From a checkpoint of a small encoder-decoder audio transcriber: decoder width 256.
Rows from block 2 of the audio encoder, named by matrix and row number. Each number is 128 + 32 x the weight over its row's rms, rounded and kept within 0 to 255. All counts start at 0. After the name is the row's rms in percent of the matrix's.
# conv: width-3 conv, dilation 2 (encoder.blocks.2.conv.weight, 384x384x3), inputs 192-223, a 3 kernel for each
conv.243 100 [130 169 156 124  50 147 107  71 140 137 129 105 131 154 139  77 173 108 161 120 143 122 145 138 149  85 139 130  46 100 171 131 124 187 204 194 147  79 128  85  96 129  94 119 192 165 140 125 135 105 135 135 162 165 129  73 112 146 107 106 114 122  90 108  95 175 149  96 130 155 153 139 135  77  80 145 113  76 151 104 117 117 199 109  83  81 142 180 155 165 109 149 118 188 169 148]
conv.244 099 [111  94 105  77 173  72 119 158 144 146 115 162 117  65 124  82 196 104 125  94 175 178 117 131 131 127 155 123 139 132 114 186 143 167 149  92 117 112 114 119 118 151 135 148 136 134  93 115 152  81 105 108 118 148 149 115  86 127  72 125 158 169 157 162  38 162 129 135 116 144  88 114 178 138  90 146 130 105 136 127 135 124 170 155 105 139 135 105 153 145 128 166 171 133 145 119]
conv.245 100 [109  75 130 148 129 145 133  68 137 143 132 141 137 145  58 106 122 178 135 134 100 141 168 125 129 108 142 134 126 176 118 133  69 112 175 134  68  97 143 112 142  90 158 171 105  94 119 136 150 188 170  51 109 139 132 245 136 132 100 110 102 108  72 133 134 141 131 141 141 134 200 129 134 149 134 118 128 146 104 141 117 108 156 168 143 150  26 171 160 122 114 126 135 106 148 147]
conv.246 101 [156 155  99 143 135 128 116 134 159 113 162 124  99  97 122 122 120 120  94 132 145 167 108 142 131 153 150 201 150 131 104 165 151 137 139 140 127 148 188 140 208 112  73 149 105 140  70 136 107 197 118 138 135 128  53 140 144 127 168  99 137 162 170 137 133  41 116 101 136 176 126  98 142 177 116 167  39 158  67 116 150 123 121 101 171 110 155 127 142 160 138 141  99 113  79 128]
conv.247 096 [ 90 123 148 156 167 132 126  89 120 144 158 114 142  65  74 103  42 136 111 129 120 218 193 118 119 106  94  73  76 112 121 128 113 167  80 128 190 129 178 133  78  89 174 128 121 116 132  97 173 133 134 143 118 193 116 183 129 156 141 117 107  92  94 106 113  80 143 139 122 118 123 149 105 144 146 132 189  76 201 170 142  75 122 127  79 114 190 187 111  80 185 187 164  84 149 131]
conv.248 100 [102  93  74 167 198 170 155 156 155 124 111 115 104  86 138 124 124 135  54  83  91 161 128 145 121  54  53 123 132 123 142 126 132 151 116 159 195 176 119  94 179 127 149 149 127 148 133 150  71 179 164  98  83 147 115 131 118 102  82 157 129 177 127 113 141 135  78  99 178 138  99 117 163 126  98 140 118 148 159 164 201 114 134 165 130 171 140  77 178 152 141 137 152 159 146 122]
conv.249 097 [151  95 126 181 125 145 160 114 146 181 148 179 129 141 170 102 184 173 159 131 122  99 124 148 134 110 147 148 159 140 151 136  69 157 133 151 135 173 119  94 134 105 175 212 156 147 126 121  59  51  99  92  32  82 125  26 110  83 173  97  93 111 178 123 111 103  79 141 163 138 179 143 116 105  95 121 118 183  94 150 129 154 133 110 119  82 130  92 136 134 123 101 109 135 158 128]
conv.250 102 [130 146 150 106 195 142 132 158 151 114 142 184 171 116 157 125  74 110 181 128 127 151 173 114 115 156 132 101 168 161 162  80 123 146 180 110 163 118 171  81 154 146 117 164 127 129 166 111 207 125 136 105 116 105  64 144 103 113 135 122  96 133 144 121  91 105 157 160  81 124 127 120 134 142 108 167 150 142 138 122 159 145  99 149 121 177 146 151  36 137  97 197 122 126  84 168]
conv.251 097 [113 126 133  70 138  73 104 152 101 107  51 139 141 118 110 111 187 108  95 134 139 151 144 150  70 111 141 175 161 146 155 204  64 129  99 157 128 108 145 112 142 170  82 179 127 107 163 143 170 112 156  52 149 133 150 127 142 157 135  72  79 126 128 164 184 165  90 143 125 160 145  87  90 101 108 185 114  86 142 118 122 146 190 133 126 205 143 148 118 108 169 125  70 129 129 120]
conv.252 098 [148  99 158 116 188  87 155  95 127 110 146  97 104 148 144 136 114  81 122 105 174 102 170 135 109  89  93 133 162 119 103 161 116 169  96 110 112 112 135 139  97 137 150 146 138 111 166 115  93 171 206 157 116  68 131 119  94 102 148 165 161 136 123 122 100 119 148 127 131 105 143 127 152 185 191 168 116 112 143 101 150 152 199 119 113 159 136 133  91 110  58 203 113 129 160 129]
conv.253 102 [ 82 113 131 148 138  58 124 156 112 119 153 173  94 133 128 134 104 121 182 107 104  90 107  77 166 139  99  98 165 137 140  96 155 148 166  90 140  79 113 146 117  86 122 101 171  92 121 150 180  73 150 195 126  76 121 143 178 145 148 120 144 133 127 126 112  93  96  94 189 118 135 154 152 141  97 103  89 123  97 134 149 126 211 132 149  80  98 124  39 163 113 177  99 152  84 117]
conv.254 099 [140 135 169 156 189 156 117 121  92 105 243 134 124  64  96 121 111  95 158 107 111 127 136 120 130 222 112 149 139 166  99 139 108 151 197 149  86 225 148 151 108 131 136 186 123  91 195 122 150  67 101 172 119 150 143 139  87  83  95 101 106 161 116 151  90  68 160 159 119 125 132 108 118 170 140 111 158 101 112 137 118 125 125  87 185  92  96 136 207  79 129 117 140 101  86 129]
conv.255 098 [194 135 135 136  70 113 149  94  75 142  39 153 144 139 117 114 161  96 130 172 171 171 140 149 155  71 120 131 124 112 147  64  95 156 137 158 152  84 146 152 122 136 106 123 144 171 107 170 152  89 118  73 129 107  98 131 106  65  98 190 155 135 110  81 107 122  92 153 151 117 146 125 181  92  93 105 100 136 127 145  76  94 135 102 131 124 156 163  85 145 183 121 146 114 144 158]
conv.256 100 [141 128 179 155  84 125 145 105 202 107  80 162  79 160 141 154 129 147 134 113 157 118 153 153 145  79 111 215 118 146 132 156 127 119  92 136 195 167 157 154  79  92 124 116 152 160 100 133 161  82 111 116 124 162 131 143 144 127 150 152  91  41 164 100  87 122 142 153  89 136 114 177 154 112 149 111 134 127  87 107 151 145 164 140 146 182 149 175 185 181 128 130 126 141 131 103]
conv.257 101 [165  59 140 154 157  87 119 121 138 131 121 207 139 119 139 136  90 155 142 100 116 113 106 118 158 136 120 151 117 152 123 132 154 153 135 152 135 135 115 129  76 175 165 114 125 111  83 136 174 128  96 166 128 151  98 128 121 130 107 114  94  46 134 116 110 119 118 131 126  85 100  84 166 123 109 170 129  95 153 127 121 135 149 111 147  66 183 121 130 173 135 102  41 105 114 115]
conv.258 099 [146 141 106 108  91 168 138 129 138 115 149 135 147 132 159 116  95 127 132 122 140 101  92 153 155 128  73 168 208 168  83  83  60 110 133 146 152 135 181 169 148 112 119 133 110 130 137 164  87 204 115 126 135  85 129 167  44 163 115 133  55  89 129 111 154 126 215 131 144 121 151 157  70 152 102  75 122 103  97 100  91  89  72  69  94 145 130 203 207 159  80 112  96 131 160  85]
conv.259 102 [ 78 190  86  70  54 100 150 110 154 115 149 145 146 103 170 119 152 157 145 144 147  86  93 107  68 165 116 128 144 137 116 161 146 140 156  56 123 130 121 139 173 145 129 181 130 101 134 116 126  94 122 151  65 103 145 120 151 122 141 106 158 164 115 117 172 144 152 154 127 174  78 137 145 125  93 200 112 140 168 119 138 142 114 153  76 107 191 117  99  99  92 175 168 158 139 128]
conv.260 101 [ 97 105  46 119 121 120 117 156 142 139 162 111 162 108 169  89 142 138  92 130 168 149 116 141  95 111  78 141  85 145 137  78 111 163  91 120 121 144 106 152 190 110  67 176 118 144 154 137 169 142 143 123 108 160 153 211 163 158 115 124 125 140 126 118 131 107  95 163 128 135 117  76 105 135 109 125 104 157 143 123  86 118  86 109 125 106 163 109  98 156 140 137 102 102  68  63]
conv.261 093 [160 137 163 176 160 161 185 136 154 153 127 210 137 169 146 150 110 116 199 167 115 131 145 139 127  98 119 112 150  93 106  75  72 173 167 132 169 108 152 172 131 181 161  84 148 184 121  84 104 101 123 162 149 149 166 131  82 210 156  55 164  96  71 109  78  85 150 170  61 119 128 156 125 156 180 138 116  87 132 119 116 105 140 110  88  82 125 128 170  90  76  80 133 202  95 124]
conv.262 099 [149  97 117 136 179  89 134 111 175 166 109 152 141 104 177 128 135 126 100 117 151 155 139 116 142 137  96  60  90 152  99 129 154 125 161 136 153 155  90 128 112 196 128 211 119 159 130 169 135 141 163 132 111 161 100  85 126 132  74 179  88 136 137 131 101 133 131 156 200 137 102 170 134 129 120 161 143 147 135 120 153 122  89  63 126 103 139 156  82 133 112 181 177 112 114 137]
conv.263 099 [ 58 108 103 161 145 131 104 153 140 126  46  89 140  78 113 105  97 144 157 114 128 121 150 129 132 142 118  95 100 104  75 180 195 112 108 159  90 107  70 117 152  92 145 129 136 145 114 151 130 132 105 135 119 158 163 111 174  81 116 129 150 119 101 161 114 109 145 156 127 104 182 128  58 115 126 114  80 128 150  80 139 153 196 146 135 123 123 102 188 159 143 148 162 119 169 113]
conv.264 101 [148  90 103 153 119 128 111 127 154 146 147 124 133 137 108 119  95  84 126 114 101 175 115  97 127 107 157 145 116 165 121 131 107 126  84 129 173 104 150 143  46 140 107  89 103 131 103 144 154 118  74 156  76  79 169 133  98 156 118 105 140 117 140 154  67  76 115 152 111 163  77  99 141 141 201 138 121  97 115 133 124 131  76 182  75 123 124 108 114 116  76 113 117 146 187 139]
conv.265 100 [119  26  96 103  83  93 146 155 108  72  99 104 114 173 151 163 100 122 148 100 130 128 140 188 153  59 179 156 138  44  73 145 146 114  75  98 119  58 131 150 191 139 172 122 120 115  67  91  86 179 109 172 142 113 148 255 119 164 148 159 112 111 140 134 119 149  74 102 112 119 141 121 152 201 117 148  97 109 135 148 138  81 160 140 123 104  76  83  76 145 125 160 130 137 151  68]
conv.266 101 [112 100 139  85 133  98 179 144 155  90 125 193 160 114 146 115  68 102 108  79 129 158 173 104 124 171 134  80 198 102 209 143  99 161  91 145 105 114  81 104 104  87  88 113 110 145 141 149 130  84 171 159 131 110 142  59 137 128 154 135 125 109 104 147 134 150 189 148  86 131 164  97 104 191 174 118  78 170 103 128 132  94 130  95  92 177 140  94  93 117 120 125  59 140  85 139]
conv.267 098 [154 108 160 170 118  79  84  96 130  82  59 132 128 145 162 109 110 148 159 106 135 147 106 157 137 122 150 116  97 111 149  88 144 105 146 115 104 144 142  76  97 156 117 140 108  71  56 130 111  44 114 125 104 155 108 188 112 112 148 114 132 130  96 149 155  79 130 239 193 125 127 130  93  97 131 110 143 129 149  98 156 131 107 110 144 172 144 145 176 170 203 190  89  84  95 149]
conv.268 101 [141 133 171 159 121  65 134 122 163 184 215 106 151 129  83 135 194 157 143 180 145 131 110 165 115 122 140 112 104 110 127 111 177 114  82  92 119 114 203  76 130 101 138 104  85 126 145 128 170 162 120 123 135 135  87  36 112 122 149 112 174 188 115 100  77  89  91 130 108 120  81 164 117  88 167  95 176 164 106 132 168 135 114 163 133 141  93  99 145  96  99 121 114 157 155 142]
conv.269 104 [138  76  93 141  84 107 127  96 102 125  85 129 146 160 168 151 188 171 106 151 125 129 187 132 161  85 148 170  77 140 166 107 150  91 100 137 107  93 144 121 147 150 146 162 163 126 129 151 146 157 170 130 160 140 113 125  46 197 181 149 134 138 100 158 117  99  88 192 123  96 136 181  68 151  93  87   9  80 167 104 105 104 124 105 145 140 116 164  88 108 124 189 122 141 147 186]
conv.270 096 [139 129  98 161 136 122 120 108 129 144 141 111 141 107 203 118 143 165  92 123 159 143 109 103 110  96 135 136 200 132 128 105 162 153 129 117 154 123 164 148 150 153 128 134 121 156 153 178 114 132 129 154 172 186 148 150 127  57  67 166 116 155 174 112 125 183 120 160 161 120  87 130 153 111 137 108 102 167 116  94 159  80 115  88 146 140 106 117 105 168 137 118 115 110 113 127]
conv.271 095 [162 145 182 182  39 122 172 170 137  87 121 160 159 174  92 150 125 130 135 132 182 106 143 147 159 108 120 105 163 138  99 199 149 161 132 111 147 125 105 135 146 138 127 215 107 117 184 110 100  88 155 128 130 162 147 148 114 166 103  94 131  68 170  82  61 112 100  78 105 150  94 122 151 112 137 201 127 111 109 148 142 148 123 159 150 253 107 128 138 209 121  63 108 146 129 150]
conv.272 100 [ 78 162 182 167 146 196 151  76 130 194  88 123 153 150 140 188 124 145 156 123  74  85 131 139  96 162 100 188 114 124  73  90 128 125 103 112 177 141 128 165 124  87 158 142 176  88 147 150 173 103  61 120 118 181 111 105  44 131 127  96 134 163 146 217  97 120  82 117 125 133 139 186 108 155 150 100  93 132 144 129 159 160 151 152 141 118 136  81 141 110 161 130  95 162 151 112]
conv.273 096 [ 71  82 121 126 159 139 107  50 113 136 140  96 146 189 139 132 127 161  70 215 111 111  96 100 187 155 164 170  42  80 182 143 111 129 100 119 160 168  91 103 137 118  82  86 118 170  91 140 187 168 113 185 111 126  84  95  95 101 149 102 119 185 126 113 161 168 117  90 109 172 112  89 184 146 138 151  85 130 102  97 131 156 164 161 159 195 102 175 111 166 107 149 132 156 118 156]
conv.274 101 [104  85 111 113 118 184 141  84 113 113  85 175 139 103 155  85  87  90  83 115 119 168  95 106 103  86 157 127 136 135 113  28 134 128 129 165 129  40 135  77  82 124 181 130 145 157 142 121 205 136 171 132  61 116 110  85 185 108 103 131 144 119 178 102  99  95 122  44 137 105 155 167 113 105 116 174 115 132 124  85 109 133 102 108 132 128 169 208 141 154 136 130  99 118 182 108]
conv.275 103 [195 128 131 132 114 139 152 116  98 136 113 143 167 155 111 121 117 140 151 132  77 127 152 161 106 112 142 126 104 170  55 139 100 107 110 120 115  79  28 132  95  72  79  88 187 142 119 152 144 112 124 186 136 122 146  75 140 112 121 107 122  98 125 116 117 112  91 142 123  69 201 155 135 158 116 119 133 124 133 128 147 168 106 100 146 139 163 138 189 136  94 112 143  96  75 124]
conv.276 100 [ 94 104  84 114 176 137 130  87  87 159 121 123 145 120 142  73 126 123 125 118  72 157 126 112 169 104 165  86  91 140 144 164 157 149 179 116 141 103 123 140 133 166 143 162 138 144 162 148 175 119 128 150 197 174  92 140 125 137 128 137 142 127 102 106 135 112 164 227 140 106 120 148 119 178 161 141 115  63 159 131 146 148 166 105 119 140 138 125 104 121 105 137 153 134  74 106]
conv.277 096 [108 174 149 109  80 135  66 179  86 141 107 115 108 164  99 119 135  55 102 117 111  77 139  83 107  86  95  72 148 139  71 118 172 119 129 146 219 175  79  96 124 119 113 162 136 170 173 140  94 164 155 164 136 136 205 196 117 137 112  89  73  72 123 133 101 114 112 155 140 129 118 159 123  96 127  99 185 132 110 118 162  96 192  95 117 125  97 157 158 146  99 157 125  89 121  64]
conv.278 099 [131 152 131 107  95 160 128 142 167 143  61 159 134 117 139 154 151 192 127 146 110 175 114 128 119 125 123 154 194 149 104  73 141 137 130 181 105  62 120 150  92  39 187  77 125 135  96  92 145  80  99 177 124 112 121 152 171 179 163 145 137 171 154 157 212  94 117 111  80 126 127 166 157 150 159 140  96 115 146  94 132  92 121  78 150 154 150 101  75 105 126 163 145 133 150 154]
conv.279 094 [193 137 167 101 151 148 163 107  89  72 124 144 139 118 129 141 154  72 172 102 127 121 127 120 129 144 112 150 124  67 143 123  93 169  63 114 137 167 109 143 132 158 131 104 124 154  80 136 109 143  80 123 126 146 115 137  68 157 144  98 178  87 112 170 150 128 177 119  80 162  71 122 101 103 193 153 109 100 102 147  86  73 109 155 148 112 144 160 140 150 134 112 130 140  96  92]
conv.280 093 [ 99 117 109 160 103 133 136 163 142 160 179 109 126 100  92 203 107 154 158 165 203 187 127  42 128 125 124  97  99 106  75 134 115 108 145 139 157 150 109 169 158 102  90 123 120 155 129  76 121 179 140 135 167 104 204 127 129 123 161 151 161 125 111 127 150 157 145  86 128  80  98 170 113 132 108 136 102 151  97 133 173  96 128 158 111 112 136 116 155 105  75 123 195 122  65 121]
conv.281 103 [ 70 130 113 123 128 119  82 136 126 156 180 104 146  93 149 168 142 169 118 102 152 188 116  85  88 113  78 147 117  79 186 142 160 152 178 127 166 136 127 152 119 129 178 134 196 102 206 210 109 124  87 183 124 107 122 149  91 164 122  82 155 131 122  73 119 104 141 138 121 192 179 151 119 178 146 164 176 137 132 110 139 167 197 147 132 115 182 145 144  93 155 187 120  94 177  74]
conv.282 101 [ 89  97  96 132 110 145  47 110 136 103 182 125 127 139 170 115  79 118 132  94 150 139  90 204 158 119  99 147  99 116 162 230 135 104  86 106 122 102  81 114  98 177 124 125 113  99  87  97 175 127 163 120 199 143  92 123 164 106 138 169 149 106  67 127 136  82 134 214  55 104  71 121 172 152 120 129 130 111 147 130 176 103 111 151 165 138  88 107  98 132 126  88 145 121 183 145]
conv.283 100 [121  89 172 125  54 137 116 132 116  86 123 154 132  74 144 144  73  94 100 158 127 182 174 124 166  70 138 166 127 134 163  93 103 145 135 111 147  56  96 119 109 127 108 101 132 138 149 114  88 163 173  19 216 164 127 179 137  90 105 105 101 149 193 116 108  70  95 135 131  96  81  95  81  77 172 143 132 117 127 145 101  92 139 151 131  58 173 110  65 141 136 107 146  76 196 135]
conv.284 102 [170  98  51  83 133 142 129 119 102 171  83 129  89 117 104 112 147 142 111 104  98 127  66 112 103 143  72 155 180 142 123  73 189  90  95 111 174 139 135 166 176 122 144 123 149 127  73 123  85 155  75 121 158  71 146 152 136 124 154  99 126  80 138  98 163 140 154 132 168 166 125 145 148 188  70 117 160 112 164 160 117  91  94 140 138 104 120  81 175  41 134 103 116  89  90  86]
conv.285 100 [ 87 151 136 119 139 168 135 167 171 157  74 102 115 202 151 136  99 119  93 123 156 143 124 124 101 180 141 178  97  77 130 163 105 157 154 117 157 154 152 122 112 132 130  81 139  99 132 141  79 108 139  83 183 121 122 118 167 112 191 131  82  84 157 116  77  95  81 177 160 133 124 104  92  85 137  89 145 126 138 131 119 173 116 145 100  86 118 153 162 192 157 158  95  92 156 132]
conv.286 098 [114 107 132 146 178  93 122 229 117 149 158 129 105 192 130 167  58  67 109 135 132 122 108 135  39 127 106 140 137 127 128 168 121 138 113 117  54  80  98 178 149 130 120 137 108 129 169  82 108 142 141  68 107 122 103 176 140 150 135  97 123 153 132 140  85 101 102 106  85 118 165 143  90 145 111 178 120  94 133 101 138 132 186  67 102 180 144 139  77 101  95 131 113 132 178 111]
conv.287 100 [113 125 104 128 126 162 130 139 137 101 111 166 105  83 164  93  74 107 131 133 136 164 190 120 239 192 160 126  97  77 128 156 109 104 123  98 189  97 118 137 134 100 167 173  96 176  95 121 153  96 165 139  99  98 110  94 165 149  80 105 136 160 139 143 135 132 149 143 171 105 138 133  96 138 137 164 121 114 173 131 112 106 117 123 177 156 142 118 100 149 105 101  91 187  80 152]
conv.288 102 [149  80 116 107  99 101 194 149 120  95  98 156 117 138 132 123 120 142 106 145 128 106  95  86 187  79 142 133 133 116 135  83  69 159 129 102 141  99 166 127 128 113 130 135 154 117 119 154 103 121 156 145 112 135 150 200 191  71  60 128 119 136  95 174  80 116  79  95  88 181 109 104 114 155 140 115 117  94 155 151 102 122 142 116 135 113  90 145  78 100 124 140 178 123 144 110]
conv.289 104 [ 87 162  81 126  79  52 120 132 160 158  75 165  89 194 167  75 132 143 134 153 120 145  65 140 107  84 109 150 161  88 160 197 159 105 201 155 146 148 111 113 125 116  91 110 102 145  94 150 156 129 156  83  88 120 175 103 113 130  91 151 170 141 135  68 157 133 165 135 191 135  67  85 165 185 135  50  95 147 146  99  70  97 136 127 171 138  86  87  99 150 162 140 123 173 118 133]
conv.290 100 [150  94 155 111 126 173 164  84  68  54 218 112 155 106 147 173 187 167 154 172 131 176 130 160  63  78 154 124 152 141 105  98  69 117 168  86 118 161  98 176 133  80 102 162 125  69 187 163  80 165 114 101 106 117 118  82 142 163 120 117  89 114 130 157 145 118 200  90 167 137  92 122 157 113 123 100 120 148 101 127 141 114  84 142 145 149 112 133 115  99 111  62 100 121 214 114]
conv.291 103 [116 109 170 150 145 123 106 101  90 111 142 149 141  67 111 129  88 117  84 100 138 129 167 152 180 137 133 139 199 124 152  85 147 112 142 146 127 139 154 103  81  96 144 137 202 119 112  96 133 180 166 118 169 133 170  60 124  86  90 131 115 128 119 142 110 175 134 117 152 163 128  93 163 115 144 153 101  74 141  84 116 114 150 109  94 107 128  94 140 102 138 154 154 124 132 190]
conv.292 103 [158  74 108 130 141 111 135  87  92 168 124 110 160 194 133 177 165  71 152 140 134 111 130 123 122 125  96 142  91  96  90  74 106 150 128  78 119 107  92 117 140 136 151 160 142 202 129 154 133  74 137  55 117 188 187 136 138 150 250 126 119 124 124 157  87 102 117 128  95 133 136 123 131 137 120 196 135  93 149 141  94  94 127 161 153 112 159 119 127 146 165 157 116 137 114 125]
conv.293 097 [ 86 138 127 117  66 155 151 127  93  75  96  92 113 107 106 109  96 148 172 156 177 125  97  75 137 107 108 160  97  83  61 168 157 185 121  52 144 125  94 141  79 125 170 140  25 130 106 104 174  99  91  69  95 133 152 145 146 174 105 118 165 185 178 144 113 119 145 127  62 103 122  84 149  90 175 150  89 124 109 175 159 135 154 142  80 121 143 106  95 164 154 146 131 134 141  75]
conv.294 100 [ 70 114 143  97 146 212 115 156 115 117 132 104  93 170  72  93 178 143 102 162 173 158 123 128  85 172 148  79  64 127  67 108 192 116 162 110 114 146 158  83 160 145  43  88 208  67 129 142 179  67 141  96 135 133 150 133 132  87  98  70 119 149 140 123 163 124  83 133 165 131 155 104 165 165 126 100 106  54 136 111 128 137 111  87 122  80 150 158 150  99  93 110 140  93 109  74]
conv.295 100 [114 105 129 150 105 119 114  91  99 153 111  39 103 175 134 159  46  75 172 130  94 143  98 139 146  66  70  94 149 164 172 121 127 107 115 144 152 117 149 117 141 135  92 116 150 116  90 112  71 100 108 157 124 131  81 166 154 138 179 130 152 151  75 117 121 145 146  79 126 119  55  99 138 128 121 130 156  97 146 148 106 147 122 109 145 123 117 193 123 100 169 124 167 159  89 132]
conv.296 099 [ 94 118  74 109 137 119  82  86 112 157 116 128 151 195 138 123  42 103 110 154 146  87  96  85 122  82 145 155 144 134 152 110 132  91 129 128 143 109 107 121  83  95  90 188 181 156 140 128 158  82 177 167  84 109 177 171 113  95 130 114 116 188 141 140 209 157  91 100 107  87 143 141  97 106 146 136 147 135 136 123 150 175 140  80 120 124 197 118  89 105  77 143 104 131 103 137]
conv.297 101 [150  73 134 135 157  70  99 130 139 140  85  66 118 128  99 148 137 124 149 159 159 108 170 129 129 188 175 105 141 151 155 165 135 127 137 136 140 153 157 126 186 103  69 124 120 103 158 140 126 128 150 119 157 121 123 127 107  99 106  78 118 181 124 100 167 149 157 120 143 119 129  85 136 175 133  97 211 106  87 159 123  97 107 152 161 109 140 103 120  90 174  78  92 107 113 108]
conv.298 100 [141 106 113 111 117  82  85 144 158  76  91 140 102 128 157 155  83 161 104  93 122 121 186 164 148 119 111 125 154 154 133 181 131 110 137 158 155  78 138 142  99 122 106  70 111 116 116 167  93 105 142 156 168 152  71 103 164 144 133 135 135 113 182 118 101 116  87  88  87 144 169 126 145 136 116 141 110 126 102 118 129 132  95  83 133 139  91 102 113  79  90 103  97 116 104 104]
conv.299 101 [ 81 126 102 125 141 164 108 118 152 132 169 117 153 107 136 118 133  85 200  52 120  93 117 163 139 102 116 119 241 127 109 137 190  92  83 128 125  71 134 139 129 168  55  61 149  93 122 141 101 104 135  99 121 182 113 157 133 137 107 177 161  99 144 152  89  85 108 105 121 142 123 149 159 167 167 109 150 156 116 137 176 117 162 137 111 132 120 145 105 148 173 126  95 137 112 139]
conv.300 098 [159 127 172 134 123  71 149 155 161 154 162 122 154 120 139 111 135 121 178  76 130 166  76 123 118 123  95 107  94  81  65 101 106  92 131 164  71 159 152 197 125 130 112 109 148 117 109 103 139 122 119 145  92  73  92 108 101 181 127 170 154 128 144 135  73 100 154 153 173 130 123 145  98 120 136 161  98  92 151 186 132 162 110 133 169  76 181 121 137 113 127  64 183 145  65  86]
conv.301 105 [141  63 124 114  89  71 114 132 120 101 110 162 173 149 152 143 131 103 159  78 135 114 116 139 133 153 121 155 160 139 105  64 107 119 145 158  96 152 143 179 137  76 178 159 157  99 109 163 179  98 131 120 194 127 150 136 132 112 121 120 163 169 105 154  85 122 140 121 169 106 123 157 104 135 105  95 213 143  97 174 111 139 118 146 148 105 119 136  77  64 139  99 128 108 146 108]
conv.302 101 [139 145 190 148  91 129  64 107 159 193  70 176 216 168 136 123 109 109 101  90 112 131 122 148 125  82 130 139 119  83 108 104 120 171 181  93 183 157 149 137 155 177 143  94  92 160 112 144  89 153 149 135 130 134  65  98 126  95 150 105  75  46 165 116 118 159 200  94 131 130  96 106 121 100 175 167 125 161 153 129  67 102 110 120 119 145 116 129  47 141 124 100 122  98  90 110]
conv.303 099 [140 131 130  96  58 127 115 135 138 149 124  83 169 151 144 127 152 122  85 129 107 155 120 127 104 105 165 116 146 153 122 105 157 135 143 149 106  56 142 130 149 156 130 101 160 129 113 198  75 157 132 111 102 113 145 165 167 149 164 113 163 113 151 123 167 147 158  94 125 136 107 147 135  68  93  87 118 165 127 142 135 134 198 172  98 162 193 201 169 165  89 124 101 142 132  84]
conv.304 100 [142 128 117 107 109 152  94  91 112 145 120  77 102  56 132 100 142 137 102 179 119 110  98 110 145 113 115 144 157 141  66 123 123 131  96 152 123 141 122 141 136  83 154  96 127 142 140 141 109 106 184 102 153 153 140  94 107 114 109  95  97 143 141  99 204 126 147 100 129 110 142 121 199 157 143 197 128 117 171 139 169 142 146 152 136 103  96 112  51 120 122  62 110  83  87 175]
conv.305 104 [132 111  94 118 135  94 116 143 136  98 117 121 137  68 101 140 105 142  76  93 129 102 122 100 167 146 111 140 166 140 116 146 131 145 146 119 178 130 142 103 176 138  64  83 157 128  84  94 188  79 109  88 128 129 132 126 180 158  72 165  90 103 124 110 171 168  99 207 184 130 100 130 140  91  85 117 168 160 151  54 137 124  91 129 127 137 116  96  82 103  87 203 132 145 143 126]
conv.306 098 [114  91 145  89 101 119  92  79 111 165  93 115 148 170  90 111 114 132 133 148 159 128 104 102  96 128  51  99 131  88 162 152  74 138  97 100 143 122 128 113 101 121 109 140 106 170 134 131 116 129  83  92 103 152 138 140  84  93 113 148 159  97  79 173 133 169 133 102 152 175 156 127 109  95  99 137 103 114 111 146 145 117 121 107 110 178 134  64 109  91 183 129 198 109 109 150]
conv.307 098 [176 103 108 104 111  98 104 147 167 173  86 125 132  99 145 158  56 139 180 144 125 100 150 131 113 117 103  98  97 135 152  82 104 186 174 116 130 164  99  58 171 155 173 138 133 134  75 162  83  96 162 103  96 146  62 155 150 115  71 173 186  78  76 106 168 128  97 173 121  54 156 167 138 172 106 170 121 116 134 188 135 101 116 165 142  82 113 117 144  96 134 125  98 124 178 168]
conv.308 098 [137  81  96 157 103  77 158 137 147  79  97 231 149 148 104  86 160 128 117 104 119  96 106 196 184 165 107  61 129 184  82  87  82 203 114  60 101 139  99 148 113 125 192 122  91 128 184 135 111 171  72  64 125  94 142  62 196  77 131 122  68  99 152 169  52 110 133 123 128 128 101  94 206 168 130  92 177 150 142 130 157 151 114 154 103  97 113 171 131 129 108 111  92 117 137 153]
conv.309 101 [127 139 141 113 124 167 139 171 164  87 123 104 161  50  73 116 139 149 164  90 167 186 162 132 114 117 118 171 144 153 160 147 180  96  96 196 103 138 136 134 125 122  96 123  84 124 108 158 106 186 139 185 135  81 110 137 117 171 122 139 149 140 120 161  48 133 126 134 107 116  54 134 123 108 149 137 113  89 140 140 125 132 126 103 167 114 107 138  80 130 147 152  75 156 130 125]
conv.310 098 [190 123 109 143 163 130 109  16 144 152 171  85 146 104 134 107 159 101 129 135 158 130 123  86 101  84 110 164 201 142 131 188 125  96 143 131  81 129 155 151 139 116 149 116 186 175 158 130 163  99  98 124  86 132 138 104 159 102 144 136 121 139 150 138  99 168 109 106  79 142  98 116 102 130 102  86 137 147 106 121 126 162  96 121 151 118 126 146 151 121 101 142 144 149 150 122]
conv.311 100 [ 68 127  78  91 108 106 126 150 100  77 111 107 129 161 197 131 103 105 127 121 157 128 167 137 131 176 132 159 148 129  54  11  71 167 159 108 193 140 163 130 101 114  67 161 174 137  99 116 156  94 114 118  87  94 117  87 118 125 106 110 106 100 102 153 140 139 178  76 140  76  63  64 116 163 168 144 112 146 120 107 102 162 123 107 136 170 135 130 149 127 124 171 168 136 150 141]
conv.312 099 [128 105 109 129 109 136 128  97  89 137 139  96 143 147 180 105 122 156 165 152  89 109 103 122 125 168 120 139 135  81 189 127 134 128 121 132 151  84  67 161 206  88 160 116 133 127  98 123 140 103  95 109 136 154  84 147 105 131 141 144 158 140 125 174 194  78 140  97 160 110 140 131  46 148 132 123 192 135 120 149 188 154  93 136 140 148 126 168  91 108 109 125  95 108 153 122]
conv.313 096 [163 130  69 125 126 131 102  74 111 110  85  93 130 145  93 131 117 106 119 133 142 101 133 133 107 154 115 104 120 129  96  96 145 119  57  77 103 134  74 145 117  89 125 158 165 141 137 136 146 160 154 159 125 149 207 114 165 177 152 113 151 192 189  67  92  82 129 130  86  32 111 134 119 118 103 123 159 127  92 100 128 136 143 115  93  94  95 154 148 146 127 159 115  86  86 134]
conv.314 104 [122 113 129 173  76 131 145  70 171 104 171 125 141 166  72 198 123 134 193  50 106 129 119 105 147 120 124 137 176 170  84 124 106  99 126 117 188 104 162 143 194 133 138 173 134 169 172 125  10 198 112 131 145 154 107 116 124 142  98 144 114 104 100 144 141 131 174 106 166  83 114 131 154 111 141  85 239 128  86 118 130  84  82 154  67 118 120 135 117 114 152  83 130  91 169 153]